From a checkpoint of a small image VQ-VAE.
Training: muon at rate 0.034, 17200 steps, batches of 128.
Rows from block 3 of the decoder of a small image VQ-VAE, named by matrix and row number. Each number is 200 + 20 x the weight over its row's rms, rounded and kept within 0 to 999. All counts start at 0.
After each channel's rows are labels from the 100 images, of 14976, where the channel reaches its highest value: "responds to" is what is common among them. Only what is clearly more common there than usual is listed. The data: flat shapes of many kinds, plain or patterned, on busy backdrops. In brackets: how many of the 100, against the usual share in percent.
# conv: 3x3 conv (decoder.decb.0.1.conv.weight, 64x64x3x3, each kernel summed), inputs 0-63

conv.41,150,206,168,183,183,191,195,178,205,207,238,200,201,190,228,211,192,217,201,202,193,192,199,209,204,198,208,192,202,195,217,209,210,205,207,209,220,183,182,215,198,179,188,150,203,228,271,187,215,216,188,215,200,230,197,186,206,220,167,179,210,197,149,199
responds to: purple shape (72 vs 22.1); its colour: purple (41 vs 8.5)

conv.34,211,216,189,180,144,193,211,254,193,170,184,205,205,216,202,250,192,149,221,221,201,205,167,158,196,196,220,211,194,194,183,207,184,216,196,200,207,199,174,148,212,211,200,200,186,202,205,209,198,193,195,198,201,200,222,195,214,193,192,217,164,203,192,199
responds to: white shape (59 vs 21.6); its colour: white (29 vs 8.2)

conv.42,186,197,235,172,198,175,173,211,221,175,182,185,212,189,164,214,163,193,209,207,200,181,193,184,224,224,182,205,212,223,230,186,215,174,181,162,218,195,187,197,232,249,231,211,194,204,190,200,184,184,182,221,191,214,186,175,228,204,183,223,174,199,209,221
responds to: teal shape (64 vs 22.4); its colour: teal (28 vs 8.2)

conv.53,176,206,188,186,157,195,183,264,171,225,202,213,229,177,190,220,193,198,188,224,192,201,199,199,205,197,190,201,165,223,198,211,204,185,180,218,174,184,214,214,185,187,201,222,187,187,187,185,185,201,196,220,148,206,223,161,163,208,181,224,200,211,184,199
responds to: yellow shape (74 vs 22.4); orange shape (45 vs 22.3); its colour: yellow (34 vs 8.7)

conv.11,181,169,194,195,183,214,224,221,217,169,206,188,196,193,207,199,185,198,214,197,200,215,209,206,201,196,204,166,202,198,192,211,190,182,190,223,209,194,198,186,176,177,192,147,192,208,171,192,178,191,214,225,255,207,139,198,211,230,204,217,209,157,200,236
responds to: blue shape (93 vs 22.4); its colour: blue (58 vs 8.6)

conv.58,198,229,200,160,186,198,225,193,164,208,117,222,221,213,211,204,201,216,204,177,234,221,187,233,196,213,210,179,227,192,213,197,179,202,217,197,206,176,198,205,217,210,200,202,204,181,161,208,191,200,214,186,167,193,197,205,176,225,200,203,187,225,211,200
responds to: teal shape (55 vs 22.4); its colour: teal (36 vs 8.2)

conv.12,223,201,176,210,201,230,248,152,201,192,201,189,201,196,251,193,207,190,250,187,187,213,216,154,185,175,205,178,208,219,219,218,199,219,195,218,194,219,196,198,169,200,162,191,180,224,185,208,203,182,205,176,186,198,197,195,173,204,208,212,222,180,195,194
responds to: white shape (58 vs 21.6); its colour: white (29 vs 8.2)

conv.28,181,219,231,207,227,199,205,197,190,175,201,189,212,168,175,198,226,236,227,192,200,154,206,214,211,197,179,193,184,198,211,190,207,183,198,203,218,210,242,196,233,243,196,182,184,209,178,201,227,182,192,199,137,232,193,185,200,213,198,174,185,207,193,206
responds to: white shape (52 vs 21.6); its colour: white (26 vs 8.2)

conv.10,180,207,242,204,194,155,185,194,186,201,188,194,173,163,170,192,216,199,200,178,202,178,207,220,224,201,175,168,162,212,227,201,187,177,166,204,221,195,203,231,214,249,190,189,177,195,198,206,227,220,190,194,196,231,196,179,191,169,204,197,195,187,228,198
responds to: red shape (44 vs 21.7); its colour: red (29 vs 8.2)

conv.8,205,217,200,197,192,205,183,168,174,217,191,189,192,194,200,183,184,212,224,212,211,208,195,211,218,187,191,212,206,227,186,179,213,218,145,225,205,193,254,209,215,223,207,209,225,208,179,187,185,222,156,231,206,194,203,183,244,211,180,178,200,238,199,231
responds to: orange shape (52 vs 22.3); its colour: orange (43 vs 8.6); its colour: yellow (26 vs 8.7)

conv.48,157,198,226,173,163,178,192,217,179,209,191,197,219,181,166,213,214,222,220,214,207,191,186,187,213,183,187,205,165,201,185,247,178,189,164,195,200,185,223,215,201,177,185,166,212,182,169,187,184,180,180,212,187,226,202,202,206,204,190,201,175,223,217,238
responds to: white shape (65 vs 21.6)

conv.60,220,213,195,158,168,176,224,179,200,204,184,214,194,171,200,224,203,201,217,185,245,239,215,176,196,186,198,153,209,233,209,216,179,206,186,199,190,196,169,204,226,202,205,185,193,192,184,184,240,195,208,196,209,173,217,184,184,199,215,229,237,191,220,186
responds to: red shape (47 vs 21.7)

conv.16,221,181,204,233,176,207,189,180,218,203,199,187,184,182,215,183,240,190,193,174,183,198,224,227,175,197,224,221,199,202,215,243,150,200,215,195,193,193,205,201,207,195,209,256,188,215,198,210,194,219,206,207,181,197,215,182,200,204,218,207,200,210,131,205
responds to: green shape (100 vs 22.6); its colour: green (88 vs 8.4)

conv.35,176,193,193,229,217,191,187,172,252,217,211,214,187,202,204,203,201,215,209,216,186,193,210,225,191,194,199,182,189,217,208,172,181,209,193,226,181,190,223,217,181,174,154,179,223,197,167,199,210,185,207,200,209,226,188,189,209,205,223,177,226,171,166,257
responds to: blue shape (45 vs 22.4)

conv.7,191,189,205,224,203,206,197,212,212,214,190,192,191,201,166,204,168,180,197,202,192,177,224,195,207,228,226,221,206,227,180,232,229,186,208,210,212,211,180,176,216,177,256,231,189,198,208,224,192,182,189,242,182,188,194,195,185,202,255,222,228,219,213,208
responds to: green shape (74 vs 22.6); its colour: green (52 vs 8.4)

conv.36,197,212,201,203,225,203,173,213,209,179,180,187,215,241,163,210,190,204,227,186,201,201,158,222,217,213,212,220,214,198,247,188,207,218,192,173,231,224,187,210,207,176,235,207,188,193,194,232,188,218,222,180,171,198,176,206,227,217,195,183,174,221,165,205
responds to: teal shape (54 vs 22.4); its colour: teal (35 vs 8.2); its colour: green (30 vs 8.4)

conv.27,204,214,186,214,178,193,216,193,198,215,196,210,214,230,202,208,230,183,198,216,180,207,195,205,218,239,217,196,203,210,266,200,212,203,203,195,220,208,208,185,216,217,196,193,194,177,163,194,217,194,197,194,176,135,195,203,192,211,184,152,189,217,153,205
responds to: teal shape (73 vs 22.4); its colour: teal (56 vs 8.2)

conv.40,229,208,183,192,214,191,228,190,182,172,227,180,180,177,205,199,214,212,216,188,204,240,152,194,203,223,212,218,223,171,196,159,215,206,190,172,191,202,185,219,213,243,225,189,194,201,234,184,201,235,190,198,198,180,190,202,229,186,206,194,217,199,206,154
responds to: blue shape (99 vs 22.4); its colour: blue (73 vs 8.6)

conv.14,217,199,215,176,215,204,197,192,210,212,169,200,179,182,220,199,206,192,195,197,222,224,212,179,228,183,179,207,204,197,209,150,174,207,193,161,199,227,209,187,217,240,223,178,206,189,226,143,201,221,206,196,231,214,149,173,219,195,197,207,199,188,205,198
responds to: teal shape (53 vs 22.4); its colour: teal (32 vs 8.2)

conv.57,182,197,209,226,170,219,182,216,232,168,201,190,211,195,201,209,178,156,200,215,184,192,189,191,210,189,198,237,176,225,210,201,224,186,172,193,198,216,251,172,188,212,207,214,197,221,188,202,237,188,212,187,216,205,197,192,222,144,183,222,187,179,174,203
responds to: yellow shape (62 vs 22.4); orange shape (54 vs 22.3); its colour: yellow (43 vs 8.7); its colour: orange (35 vs 8.6)

conv.61,156,200,200,208,212,226,206,207,149,190,193,210,212,197,163,203,205,220,191,199,212,195,181,195,182,200,217,173,184,216,161,223,173,188,210,200,243,186,227,237,172,200,204,203,183,203,173,210,243,190,220,199,185,205,207,236,165,192,203,203,172,205,188,204
responds to: yellow shape (63 vs 22.4); its colour: yellow (37 vs 8.7)

conv.6,166,202,185,188,166,230,204,183,201,175,200,215,181,173,212,196,218,174,191,212,198,177,194,220,206,153,172,184,193,226,172,186,182,187,189,192,178,236,193,190,175,163,182,188,194,232,179,178,203,202,180,199,206,193,230,158,176,218,181,177,199,210,206,217
responds to: yellow shape (68 vs 22.4); its colour: yellow (49 vs 8.7)

conv.22,153,199,199,178,202,207,204,192,218,188,225,198,201,203,187,161,227,220,192,225,181,173,174,208,211,188,193,202,217,208,212,180,250,200,250,200,201,202,161,231,209,200,196,205,206,180,174,182,205,223,188,203,194,202,199,198,249,204,192,218,221,224,219,165
responds to: blue shape (92 vs 22.4); its colour: blue (66 vs 8.6)